From a checkpoint of a small encoder-decoder audio transcriber: mfcc input, 99.3 epochs.
Rows from block 8 of the audio encoder of a small encoder-decoder audio transcriber, named by matrix and row number. Rows with one number within an expert belong to one neuron, the router's apart. Each number is 128 + 32 x the weight over its row's rms, rounded and kept within 0 to 255. All counts start at 0. Numbers have three digits each.
Before each expert's rows are labels from the 100 clips, of 14848, where the router gives the expert most weight on average: "lies over" is the class under the peak. Only what is clearly more common there than usual is listed. The data: telephone keypad tones over noise or synthetic speech.
# router: router (encoder.blocks.8.mlp.router.weight, 8x192, trained with AdamW), inputs 39-77
# gate: expert gate (encoder.blocks.8.mlp.gate, 8x96x192), inputs 39-77
# up: expert up (encoder.blocks.8.mlp.up, 8x96x192), inputs 39-77
# down: expert down (encoder.blocks.8.mlp.down, 8x192x96, transposed), outputs 39-77

# expert 5
lies over: key "7"
router.5:056067132141111137164175097082090180125128136127088080112103133134069151118152096098254092124124102100151115165167175
gate.0:140126086135153085133123139059138099140104127132168166161082044141183115063098107125116146071097133123137071195129174
up.0:138099147127153076073153150139136118133110108112188129127117114099147149122166069141131132099097138152130108165153129
down.0:069141130159163135090105114095141086129162193151101131093080075133120181087156086147165071163140159101143136114079108
gate.1:130138124112118091182122187166128122113144120089132159146170078151128112131078105070143143164130125130132134103068176
up.1:151129140118098166115111136082074178135098106123159109093136111172122125114168165147113117146094136110183140086169187
down.1:115170150132117160140122079114150126143169135108138175175072125121081189158101051136100106152158059113200114155167148
gate.2:122119138146133112148146112103134147076114127153196127081123251092119146094145136133129138169079089108041087177116198
up.2:125111118165126098151140103115139159100099156138186143091123247093143127114150135102105128199078084114069106148124206
down.2:127127152073145092131065103106110118164169124115157074152141139142166168098087166140062150147106133119165222216113095
gate.3:139127150140150128163091153167120106119147074100112138157099145125088133185198143140097130147128104175142137116138090
up.3:098152165099115110151089161165134145140075071088118152095121100125075114156149136134051139132100107151136147132116123
down.3:114103147083101128191110115158160106163079168151083084129144131165093066117100146053124125108135088105207125133119142
gate.4:110105124086145105140143201117100133105124113192117149130052095162093112060134123149140122144162122118109154151165143
up.4:109091139120136093166112202091117060109078102218137149091131088133033105144141112199100153171173096106131173116159083
down.4:198152094127183116114160125130120121159201109022125160140133143137179095110123110124091163131123096086106117131112153
gate.5:080181114070119073130176104120150165121082155108169142118148074147129116096124136075219072126122101146126088129087136
up.5:103159101100116079140185110129148173090092163116156137106155077167116127123134126071218068116111085131116070129113103
down.5:077118152088141154109171191117085160153171095137167095119124152133134117142067224146099143104175142079075130111088128
gate.6:135125136161180143113175139184109190124118108148109165108135137114182131096120101098151117137079065112192155169104107
up.6:144138137095080089141043117062144051126155134104157078089115118126095133150168161134116133097182147183098119145130159
down.6:163160088080140121157092131119056101120088069192110094182149106115170150178151099117086167094109114094145166159160127
gate.7:125186168094188044090071112231122119165152126138139147087105098178108090092137143111187197137121085150132153115160157
up.7:110173108092205070108042105226153144187149126117166133110119080162092088137117160083175161105123041096180115114160209
down.7:127147124065011124111167135149109155026121105087094076142117133151128146086132158132117105102073167140078133128139145
gate.8:108177104100097106170187087142116110152103145151127094155122117156153205137115143055116136173106097094134188119129164
up.8:127162126091139171117140095199123133102105167119115092121105131146157149133138140080062079176066104086088119112116142
down.8:136154141066161103113149170163104137155127149111180120138092155143195151131123159107129163157106068137146087077115178
gate.9:123172115107091164154108083149102185108157165124108107148168195130145133161105148066143092149154102127113113145194171
up.9:128131122058133136142083100143092210112152147094116116127155206139185120141084153069132110147134117119099120175166171
down.9:149096128098092145107115163105183082149137116072111042158153144105085077113101167104106133190094069121159122120096124
gate.10:119102151131125116183196120135106082173100046137080154169117096107151167112142102173124115112043086127110109118064127
up.10:161157104142106144077091141092108193085161201107184131101118165138128123153114132080123170132231140088148159133180124
down.10:117123156117127137112150125164099116114135173125106129131142126174139122173055101144112162159098131122114132142161141
gate.11:079095131106197132155126116140127103134082110123115171130113133136162119119139153110114123129153088088101137098143149
up.11:112061105156233097143179071121131092149076136111122175097127146132121084108109148088161095113128118118157132152172178
down.11:122231142101115158110164066113118167100147137108147156198141095133118177176146135034115157093102127137098161106132143
gate.12:100127106118095134140168131160177187101087125105117118115089133101112101143042136105180049143133104153155181152149122
up.12:138144118178181132101092123076145127129141108161145125150136112162129133106128173177106136110165164082118043164125061
down.12:169089169093147101114092120162050088182133139114055075121162083149076129071142106168205112141104105160124136150081139
gate.13:082164136159131190158157128113078099142110125167105183145131139183102112185080137124098164101099125143125151116107175
up.13:144106118119155065077107159164122186133153157104117120106078076073133107088135154144122100159161114125139171130122079
down.13:076144099105136096105139130173111130096152153133129130188165126062112085121122161129103142105150104170122109114171155
gate.14:174178149119111144107133095174099130135134082138176113106112112142145154125117188112096157134183102118155147086141051
up.14:114135129133145091113073106129130121148142050191106091131113126178146169096158113166146072136105171110144174165142092
down.14:064182157164127114096181125167144135106192088100124122137113138116134176162152143105173134113114074102215167128159063
gate.15:132112173139158116105134161134098095168070185146104177098098139130157149177128079126118104121122162162110167117139108
up.15:135109119119135146163144119128131140128176091096129100094157134116143068142139159163112189090149127142152121180096117
down.15:114156084116179142133159110101115120122111148135187145109126159136160077138115161109139229114091106144108195130135159
gate.16:088127132057113147127125102113165185092099119118125148173111095173124139127131110182147107134134104111105132104184220
up.16:092152130103101148129124139086192113133070162127164110182118101176153161127125131147161097150137125109117140122186185
down.16:125081105096118116109165134124158125101110106119141041061178141136133104141106116149177148089144139118118132108145169
gate.17:135095113103133157127166108142100140123171078114082168213118149161059186069066113138160132136128119168154158136123169
up.17:129098087079147113167118171084139093109122097155173092077191077100203142160194132162146130094119140075111075105138109
down.17:144108151123163166134104119176145124125141106129124114112123166151142086083096129158153174180216129174191150122151124
gate.18:210098122092131071112145128117118163166101147129141076108114137148128148088098117119146109066177235132082157222134144
up.18:205102126120107092139106116143095137119158134124197109139118181137141180072147106131149163072147214151099136168103173
down.18:080068160063129109162107099149127158098156117145118121135180100168147097200185121120125175155173078121135098088136114
gate.19:165096102134131200135143102091131174131120153127147173114140131148096212099086186134160068155090126086087124117157151
up.19:140142142130087099079117152104104129088161120144157123128133078095106061109140038110109142105168118096198150116140132
down.19:079050111115148090147163119125115094181137138117141154084094096139127173099148099104084155132126097152092160152132117
gate.20:216104118104139153170111119173089110158183102153134106119112084132115106158179135108122090169196171095164080144108178
up.20:204100101119136156172115100152064126155179106151154135144129084167113110178170128123135101148197140075168097139112179
down.20:093057150109067077188109121129106126173118116131167136155119169132178095098110075120184145175118096152129110159135157
gate.21:113112175100077176134118114146127202127125117164144107169087116128078161130121097120149074126123142161229150147188126
up.21:094124187079085155139148121118112187126126099172135100162126117146112137111132102149196077103122141126247124116173103
down.21:138127097134169103164147186136173167170164109122139119081170129099164185214184137122145130128171086137144181130150123
gate.22:150123172175092085103135161165141090164120157158139170125077172198175142153130120123140122152138146107128135174166173
up.22:103116149153133112148107145138145093158132155138137159157129211152120132115139084093106135106115133149076113199115093
down.22:145115140200112140112114157071214123158185151137143116154144210154165110128120113147079095133076107101106208129136136
gate.23:136106117160078132150134140134137103091099161172106144125119093118161076153123133120147113103170115206143187152125088
up.23:082130135131171079127155122124158135165154046104122074163156117137130168159156111116130185131098106127071103122190153
down.23:169126150143206124056177165104081123157195093093103118136123142179147132132134140105083149132156135152148137162046079
gate.24:119102148169124145160179125097153150134164107132174119108174102082203116189150139076105145129115087088117086114148099
up.24:125095154148131083136064078109152079120113110157088121119189123125140149184182143116071103106117084149197145179115113
down.24:132103053117112191129115182106124112123085092162178142113126160112079095135189144148136157075138130167103169108166191
gate.25:128080176125109086053146121123142127173125119133138083087167110100120078168083166133143109123122113154097162166102111
up.25:094100177093062095086109111123134068154108108115141116128169108136115066127093153075115091122127110161129169138144124
down.25:123157105127152117150100107148116082129150137094105120148106150071069127132147157134140105133192185102102106146221106
gate.26:111051139160181108136119148091122135103155068129118070126115083126064123108109183127133164197093134135125095167219162
up.26:188134141081085135137163132157119162156124169107132169149107167144182122144097060162147106084177121164128174114093108
down.26:161084215136162156159110113124090149131145190136086102136116133153164119092121159067029089100166171113158093101050117
gate.27:166103088027193164130186125174152162133082114151175121124173100172100081142133088120165139130120144146103126134186126
up.27:191098100094175156137155067189169186116106114108142110137140109114140122136122126094165124138131146122057108168238124
down.27:116164118146106187139093116095146126096162070182100158094125235124129120049100105148137121080120142103128147129116168
gate.28:153155096079099168170163032165125101119106145127122098073112133109164234110119166076109113097088130130102124107075099
up.28:140141084099113175177141045173119082138098138122110097054145173094187239110108181053115112085088108134117126104056095
down.28:119145071183126079162174141172135189149107164102159114102133135171109184124140138081147092159134115206191104068130116
gate.29:204125103076123124137110101143087148122079153208163180104144163082140094126189065131120151118134144115124171137170107
up.29:106101115101134107109102153139082133129157102176159129109133089145097102145164198118147163165098140148114123103134170
down.29:123125149164148138106132071123111124091210143070150130153118142150146139134119101131138155183154130124113101152197116
gate.30:139115146128129094129102120058050102135177136109139106153091078219087112110138149079090109179122154206175101118098154
up.30:088104178129130119102115082087063141142163134064102104182121115161101168133097129066073113140081177197161121115114121
down.30:120106110098176115143140107170120157112144170091156123159151195118110117220033151168133105083107136129068147118167107
gate.31:173088140121137175085075119177100135140191128131136113161152110157140213137173168168191103161139135081164089146175195
up.31:175105138115173169134116129127111144131119160088084079114135116136036141109143171186212135151103158109097126132145184
down.31:106119131134072166157161113120150130144135110155099117115164155101219108119122116179096142070146087130128117091105113

# expert 1
lies over: key "D"
router.1:124192135124130151102196162161139131098187109107139120105184078117219153123135143113117198141089110103173141110103126
gate.0:135130104078094167063134134150138126140114124106090133131176084119131147093140148131088122114121094077111142136115110
up.0:120138122060077124091148132142126120096106116127081122110195106123113130080162130158082110104090103056107151114137100
down.0:133134154108146140167087137128136121114105172164113118129137142046134160170181158146154114136152130146133158147152102
gate.1:071152138102089095105114095172122112104132132196090158109116123109111146114091115130082157185133128131132098105113130
up.1:127143133151167150177169170052128117124122099096158124104123156102141080149125152113143089096093116120138147138158131
down.1:118088111157127081114130114074175045080126107084145138105147141099103189107092171135141103136082107106098174133077122
gate.2:148175096130155114136123089117083146159130128142179147092066138137103142100122163108082071146137120102160109140113095
up.2:196132136164181118089109104115073135125135126036158111086097123139051138090121113151127160121107067086166158089072117
down.2:162149110099133165109164178107109125127118130105115158128151171040141116138136163192133141110164098113184177114105154
gate.3:107135120154124127100046159118174094130169087136142174115068092118169157123147115136172140170100127119093139154124125
up.3:113098154156114117175104143110136155180105117123080078185198167149139107137117147119167100102143151174128030130135111
down.3:053085131131117137183039123143124138125127135116165165134090161179119132093134108138188129138139116131123107069136137
gate.4:156161129191158153100128200139117120134123128130160147100109159118159108173115140090120095143158194106100135104090121
up.4:179143138116138107099169065135141159187127114141152206099111151150099136077100168121158113097082096118158129167152166
down.4:113071113181153169115073122094122136140136133112113125126091178082099189088093074113097113129078152175141179135103104
gate.5:152166168167109115149132142112066200093179123098142120114124110172163192119177118134124164155143140097089211123160074
up.5:121143113196146148115154140060099127089108107128155104117153129174167213100167171119175200160136127086132157106145064
down.5:118204089117107118115128209162113148151151145127139134166089110185079062129193125129167113101092118056129045114062160
gate.6:113150094107103143144098113101146140147156100157200148156188123111185094098189097182151156070133123112125183139147111
up.6:159158118109149089168049139095173204128164130115186125114158102144178124156172100169133146077119157102153186116164083
down.6:143075156180155141108128145140131109159141132158062106113161140120102134096115100099139130100122103135103120091078178
gate.7:144124155086199111138100104154127156154087154131122150124134130131178128130151130095120171133089128197144220161108122
up.7:174125155156151113127141078112117138092069120128058160144134081137159109120114144150132184149152140119155138146109146
down.7:166153144092134206106122121115127145132148192198157150130204122143155113152152146112117077137133088133166129096161103
gate.8:119084138194133147127127153161142122127122124117115174104170123116117144182139128085117127163160081113117121140072147
up.8:126126181171114146146114128148144099136132114137113088134178138145139150144218105085124076149111088085098100120124125
down.8:105149143077127100122099137193125151208098133162116118146116131093090158115123131147178108143180108146119145108157115
gate.9:177191152100117130110076089089130118201111142135096120091101137162126106126120106144078091184113218110137209128162135
up.9:128116099151140148144155124121128106066120184122124096130125123119137101112099136157178165064168085125104088142096149
down.9:140128107130154168114085106126109096124140166139168180118143105225125103096119181155160123124088104132090203109095171
gate.10:134164087109114090110134111125128165154093084156084139084129161192128142141151103223105178088095149110162112108113096
up.10:105109144128136141155102124126105092094165178071178123201122128108125089146151129037132087154142097162073161122129157
down.10:161123092189150161159095145142118133126112140167050061144149173180105067088161162153158089118100113105135135150118068
gate.11:142107125125124137077116190099117113111132134096128100025135069156118103122143122097139100179169126111108117120145167
up.11:122094144153116150108119142115089140189176128167144166092071091163137110091156136123078120150117087122128114158072132
down.11:069137109124171165183134112181111122115083136123123137136113104143094141136089064087127107096118145114139105111113121
gate.12:152114107157095132105140145141103116130157104179113196138136138132111089090133126108166154104145172122144129121121173
up.12:124119134143094138118174137129113076109171091138145142115130130184136058123124105137148157129135143144042129176110143
down.12:142113182126146154142163093165097113193118154161169069078123131096137193147146105175129108174110205104098078107126120
gate.13:185142077097126115082136065064147109109125206103087158124106159183164117150121160128121116134145176136087106104109139
up.13:040158130091126128146123167172090118168127072129135102120099136111062087101157181121154133127076086091160183140135183
down.13:084110177076158176114137113128139101105126142131074161219107142115132126118136117088135078154203123167121113129126121
gate.14:084189098131122124117137127137140097124120168188115100084097174121162168143102184078123152093152145191191092218142118
up.14:127155125138113200162071143083196194097133141157159116123104120113143107104112200099121074095154127142131113191160112
down.14:090130116139097169121157140114153200100111093184143102115083148172073118130081117143111109123126110146174114117125114
gate.15:141182198158206125132159096085141094114150146112227137167092178104116115122169109148031142132092102091129100072170137
up.15:101107076113071131131104159107125180154116078099072098120148076151138141176124137096178104133128166178132096131059149
down.15:139146155103133087116097105188107130150143139158136110201156081127119158159167156132098050109117090126120181179121179
gate.16:129136114062133081056131165141108121141087069108155131130118131178115145105124181094107170203128140156120164090145177
up.16:170090152147124173170079109135117090131134137136156132143093147090112148091142041164141110157135103123136139168159128
down.16:141109115100161148152156189120087041119132097106071138108099068141151145145156132153046119174137144150153119158067152
gate.17:124113134133119103033097129122091111191126120135182115174091113124150090110099115104161164070201161140144176137148156
up.17:081162173162152132150129143094114130058156125164069149132095179100153132184147140154101158096044098183139099090107191
down.17:150074169108096119134101112161116148130108089089149088076154186151111134118146115118095138180098101109180063181116126
gate.18:171141106144140130166148114105142100115107138106140158098068150129091162121096167111138160099131141119236111090197097
up.18:104191144065185119134149119138164017108119161112166142116114124123141135179122093146139098115121145119226153149185108
down.18:151113121190107096176118128144096119124138110119141231137084084195171091105115151115095183113099119112097153114134141
gate.19:143169163135104101133121137097172191170098116114072149164113157133234168112112127129163161158136108148088152168073096
up.19:161066113082117116160142091157127043102108155132155104069138090128056068099105143099105061143198131084081075091164107
down.19:158186115140096043139117159057158157107140102088120080164125138080158136113150132174071116134103125137137110193111136
gate.20:158108166131131125094187092128110163165122095091170120201133146137089124142153110160148097116138073153135136164092120
up.20:118100151139119115052198143159112123138103068121147085165162170137065112176137101137108098148180094130157131169104086
down.20:184139138176159110106107148117195158117119130177134154152133147149139115115135118122091179111080160115158129102143140
gate.21:200100137141159154156151178109101137120130126164149115093143081181098117153160121067186143126122125097121098098156118
up.21:039121123104091101109121122163161129114119160094129150145105156119128120079087101200083134122146107171108163152116137
down.21:146128118101093140112164101104113150127118073158137062101137135096147165120119103111159186147141193125138133125095105
gate.22:150210124080156139095180138135097133099172132117119085195112160112187147140172123169173083141141179092198166139126192
up.22:106148133144132101116099025081123114111143210168156134103155236105132150082100104091064168110120109111136095187158120
down.22:140120093131171161144159124158149115101123168112111157132134144181107129122166138143094124107115135123121084140126161
gate.23:077147145099088108182119147135147125097140113142157096075147074118119120103095129065142108115162117114227161087186128
up.23:097118167088099095145107083124137134118099128110153065051122095120101134097072106088150109103109162122236163110159136
down.23:083150083108137095088151181128115101157162176184074150198145092120111147182164164091161110111083165129091157118076118
gate.24:116165239097161132139047135142106170071172145073117141164130183133113125152091140112120140102115135130171161158143099
up.24:118148136145132126092154139111107075143099189106130162154091132060092190132072173132137106097151109095144209163128128
down.24:123136140181134168123105158117138143137159102136146164076131124140150091176146109126098134109160149128138143103122112
gate.25:184171092143139125135110129163135172141060089146181133085100079136129137137132137112162194127141222155106064141140121
up.25:133175098144181109131159112175115163114136147113146111165168195119201105141078157195083131154100167141089144147109162
down.25:168089108111181117123182087098121131118106161128081183118126142066067123109102089110164179085118112157193160102108122
gate.26:128151111113104135102108083118118208145105113151083126217121162096143099114097128078133126129115087162189120125114251
up.26:093178128164121127138112123137097105104119110193090083245129166126045127094128146084129143140130103143132139140107229
down.26:113099116124131076157149113166086118061100107184150119129141126117163140110136061187095168141115141133139137082183123
gate.27:130104122136124166166141154149154077137167131124070142145088116132161128167170155160145105110110173115139091142114155
up.27:116197187128076115171126088152117129108088150175128128120082152128118129076102139102103099158165083173118180098163166
down.27:131097137061083083152107065071132114163155152097149123081108113153139129151186117099199147159118132106186141170084147
gate.28:123149111167102125128117112156104156159091126174158122105093114147139106135183111194115161105163193103139125106134093
up.28:117121147106127129113131161142191069070184110129096106152131147078120146146105159114136114113086082118086158187184134
down.28:191190145184145132143174127143127083172145173148091129100147099149120180155186105163076136145143090115161127146117170
gate.29:108151120080154130104139117108133152088132131142123089225056132124071161168105150071137129139144173100126109138118255
up.29:133111167165141119167094123134138132155140092118157169013198131131127122089159128169126144135129034176144154115142000
down.29:133167146073133106146097119130180159149146156163096137179118155146056122122109139112135129108083102073171167150090122
gate.30:173105150069181085133064070178148107205147123074096106159096160136171128142147128130176138093065167083132101190165198
up.30:144184108134067174161150123106104090137096129189171086114145159149107084135136157134123106188056069149159120150140140
down.30:123083088138161118116084075086161187026081123151143140159125061100192112176121152132141122107154128117106073167178168
gate.31:157135139103150171122144094197163119153076185099140157141097089129117112145142133171100130099124107155147114224141100
up.31:165122099152108106148113140042091066135082085132114125138161161141114136152114117147129100160094159149113105018171162
down.31:156154111129065147104135133110170147157094142152119147081125125158145133139111174173193125121149181107096031111088158

# expert 7
lies over: key "8"
router.7:103124125069096127120122112184195150110159112131166127116095079137115135074145091183065114121109136202120076097232146
gate.0:101078127115148082089125082161118133167069088095092148093109109096106105160145200094159152145122083114120131109162128
up.0:135101162126152176101175142128110160210125139162140151075132133125141095130147131082157155098165034130157136135070117
down.0:160094165109135118141157140143154084122130165161128113135102122167124151167137075116130112124110136105080065137112130
gate.1:141121134139141128088122185205148085173094153157163129139139127076144130125109122132196110135151093111061119151090114
up.1:124146131171061116180099115090118161085128118130120115093111141190131118129142144080090154119097129116168167107176176
down.1:088124181151110155146170145084135126146124175181132114175144122111101151064189152130169153192135161096149118098158128
gate.2:171157109115120089083124103068159102096105090096100100113089178096089119117138120080099112060121141114134154167111156
up.2:111089158141095170164134127122084167135199166121104143142159095183194143072103120122151197193100144168127151122115089
down.2:161196085100160123101132107149125196085166098057152106074123175136189209139115175083096130053113153128076204096152131
gate.3:109136149055107112172086143189132150134116173194161144183158073157098192113115113141116090053150052082126166123149132
up.3:152094139099159136077151088139147132087077109136126164119127144137115213094092157132108093094136062139090166118179130
down.3:098107153133168149072153089095151101139110155171119141103122121154067139123113116128096081102120133116126095098133111
gate.4:162111190113091076160118126151122079110136183122091105140165175127122118143116154103130123114054115105107085117117250
up.4:091114111105104165163189104105096155132159126133154140111116099089126143130123150227129116119148192150109185123145036
down.4:164108176123141104124163092128153106173156135104097101174147178117128121165138063090205155078145142147099104166090189
gate.5:134153126128136210121156146088088124090121174130153140118143121113056140069126182118138114089133075156118089119108149
up.5:156070109119121047125097110172184093134154092147125162157089137145196115192132023147141166119155134118118126120168110
down.5:159105126128093081163159174124114143131122121127178127120150162116067090170168121133104104092129137123174083140119196
gate.6:148110100110117110159102152154070095147132085144096143186126130137145076157120135116113094145099171125126132115129147
up.6:156134113117089118175131132166054083136139070197100143183141118142137094144145113125104106159095143111149146115107187
down.6:160146124157168123108143124094119198126151117089213146120146172135147137140088070122130104147094172174100180086090091
gate.7:114132151117172118094158132134164068140077197126111152107173067120146102146116129067122155104149141100176111121138145
up.7:114183141130136111136107150118049131129131104129123097111074133122160176100169138115171157141180174170131153135160120
down.7:129112120128157121129172156167176143086128142185067122124110123184136123130106116101109199124121168106108144079113087
gate.8:149128095110126113145103146135137176134133110125197119138112114085109132151117083132102119182130149091080177223132155
up.8:156114098107148103135133154146117148121139109153167131129096102093078139157110099142087120209124090081050208227150159
down.8:168090196156111137163137134064151068092153159148182175112127147110171134196171127167140094128127126118125148115122132
gate.9:108138093194107148143135131143089125183133096087129173141111099115215173157148112115147164187132176120202191122131183
up.9:072143127132109090124120087105153164147125110127124102118090119145072077146146129131118124085118093149087093103111062
down.9:139210133126124140144181137124162113131122135123122122096125120117138154203149118158116132116091117126132139116127110
gate.10:089108076108151102129070155132147166113123108091165105109118116119116122164107089118135121178089153109117123136140211
up.10:135163164113123138110173143092176142127105129155095158173115149142127122139155107112114124092178161118096118119086111
down.10:157086185124085167141093120106174158166125081095146094079097130149126172085146133121145160144140127110103082074100156
gate.11:124173098137094075132106078125135150098109128120059146162158101140162167099128138167157131099113072178140089104122127
up.11:111199114153099061146101120146154161135088139114096172140173133139092142093128100150100171146104081135110106117208182
down.11:116066065083106158125196120131193163113172103105171129193145107124127154144157122104173182141134147135156070086143093
gate.12:105108079133132097179176141085114195150160103138111099115092120117144156127115119128180099165160152105182094149108099
up.12:142092091153186136097138082186126131104132102135096124098094121145119148176093086154170106150186152108181086152108094
down.12:105109144130113119174070152123145173125102098199148129131135149168111084111143162136074195133117125085139137110152183
gate.13:102116126093092119132130100125147153150126099164134135121117107143110086117097187088075175170108109123133087174156120
up.13:092157156105219135156116148208164159095095126113161115152090130111146089122100093089119160106121097078075107097129109
down.13:178125089098164131145078145113121167122176134141127099171186076117148174105097142170134145162128101151154123094158180
gate.14:199098117135079161154126083168123117129117125145190144072117115174188165118097131046157139083153074112088140127106094
up.14:067170106132164091098088189106144075158132144117069135159123127141086102146157137214109151152082174144198123161125147
down.14:120136139098131120131134103193082090069105146093167193097086163095177149072113120109122133071165137114109202142111109
gate.15:193078153118122153136115111132105122141129113126081113164121189080179159109154145193142155202061149089131085069130170
up.15:090092099097163126116093189143134143082183146141167117156197072147096208113146161207110147160138135059131103133167117
down.15:103135197132117116142125128127132125067102175121113167116084087174086168095096116115165109100166102114129157148168159
gate.16:176127131158143106110147125161059179148097122185116071114039112174167179103135146165096155128133115147117120176075104
up.16:117120131127178141150108118108193089132138156083128091129156142134117042082077124128181097090123187123088189155170115
down.16:124107105144144181138103156181158129186138108168155099161146168156093148176135095107140131117219115152098173146156067
gate.17:124090070171163141098176096147095189151119123068148092124153135123090054145132156122146144120123201195160198143134129
up.17:109125200134122096098091201086118054123173125177115161128098141136146160104156118111131078067130063071091090196130127
down.17:142136092102159143127114147120147190134113110114119123170170122091093138110129088145136124146103105117117125124195142
gate.18:144164087120096095071182158114130164159149181113107147110138122102104126101201115082125143106148157084159118106147147
up.18:115255157117124145088133176140101107155137091119168120122071147101112122175121177160163136206089167162115140157084101
down.18:152158124122113156127174143143120187120125098118124161117200149144135152156124127127231112156140111167098147099133089
gate.19:108141155136109089119052087117145117112132118131083080027072107133112113107131109155140123162101089075102143096116113
up.19:124160147171109133107146153127116186224117109103120134143114167104103133058157159063116173134127161114148154126082092
down.19:185100142141082201124105097115122090161145112090160139129099125141208121102130103120057115050121072122177192145067100
gate.20:121115084128145116115155111085143136110139184105115097131128110117167147028161161101100114088134138103150152121172107
up.20:120131100140160123147102133078157153116152159142102086141105126107158128065151124107084095077110140075136165147188097
down.20:153162100106198094075120100102170172124169124064137127077101166117161139033144164175144138125141150095255153143112153
gate.21:090151107130105165135141106146170129133127175162071098145146102116112170094145197161091160143058127088094111095144158
up.21:143127173164092203145136184121089103204164145135141159157133141118142156162151089062154108172135115137118131144127120
down.21:139145159138087080167157130137151161120170122129089062155126123191073133139124110147131172069135115132110091122140096
gate.22:160163122108146106144190154149156176144125188132139114116194156152128116164096126085123082078150109170159135096201153
up.22:102081152097125156194135129146129108125142094195093167140146113144139169111176125134096220114155118113143174167115072
down.22:118108127136132093107177096134115122131143132154117145185119045154146104113106154122088135083164167057154150196084106
gate.23:140109104145159073126161187089136115122074169098185093073162132158098151064115112152124165138123131097120112098167083
up.23:157119110128173068104131183147169099128133133093201122135117138136085124088142127186163100097169135127132151114141111
down.23:133064164115140105137129091087145184145106100209140139139155151108218139150139101145102117108116126120157165145143140
gate.24:078134143114069086136101197147134129107146137083161158120090095124145132142087126148204140130107130138145070087110103
up.24:155161182158168145163091062089115139160097168117147102168106053142121167154111111150103142158103145163115174121144106
down.24:090124177173029161110120101092115097111178117166154123110083132102190123143144097122141105134097089079147084153118124
gate.25:115121056188152124112108072098095128073147129155123113130166183192195140117205157131138167166199125113152119106079128
up.25:179134151119159140110169192124108037160137150129141165137090103056111151136044097051138139047098163107105154146171117
down.25:092103145161116145079123089166148162142070140152092121122125132168141112087124138117113099159198104146124095091105166
gate.26:143177064119151094121117109098122145060187123185163095071199141124154142113177184090124161113111093127123161193093163
up.26:112067193142101155135152153161153143168089118090105136195048135131088115119083071155139071149150148124142105106169083
down.26:071054105111117143217092121117137159156138088086105169116164109089084106159093173123124212126094096136173159118146124
gate.27:189121100119115199153177154112119084137101145162134129171106089073079125130138127126116176117079158165133122103129114
up.27:069115120135096056129110155126186132067146155113165166093172167158138129129176138158125161122129081131163155154097109
down.27:153124108145122106141111088124141094158140181105192110162117058181168118126111108108119118118154133131159199155123148
gate.28:138137140172102153146083165077148125167120139104171176142118095135106094143139114102124141093142107164073099093081150
up.28:155145118067166075173115067133085055058109134103106077109149173161083140198141190178184144136147147062144163153128138
down.28:104174117177209201072085083177142147085137134114129101159139110096133112127189187129127176128220126133112140153129094
gate.29:123184104212082146108161134107079112124077161136103147100146106141115178079136176083105142096134128176132123141176107
up.29:149086130143160217141042131168205106136208068076131115108171102086157140145133060123142115135094147081092110135137122
down.29:073039150117108112154121093104160118144109100141073197121159145100109081111133123157066141144114132170101107110103116
gate.30:150147168203112141144143170124152122111211057111146118082124112099128109106109124121173162058182077114124139092068150
up.30:103154134174085131146156083129152130107060104172143173102139124098104138133113157144157151076108045146127183140174154
down.30:136141167146111153126089126137088138168117160151116138111159115124083124121079049165047134152149096133183134146070220
gate.31:118142089173148098135164139180100093119166116160113110168112199152172156108100155138114172142100111131094082098119140
up.31:127142138119119133179127056094102140114140137189105148137122088158104117108158087131144180106109149123057163133088147
down.31:164068122160098103095068140197176153131128151154148115146160127092144152082161081168117154122146105099130108119197100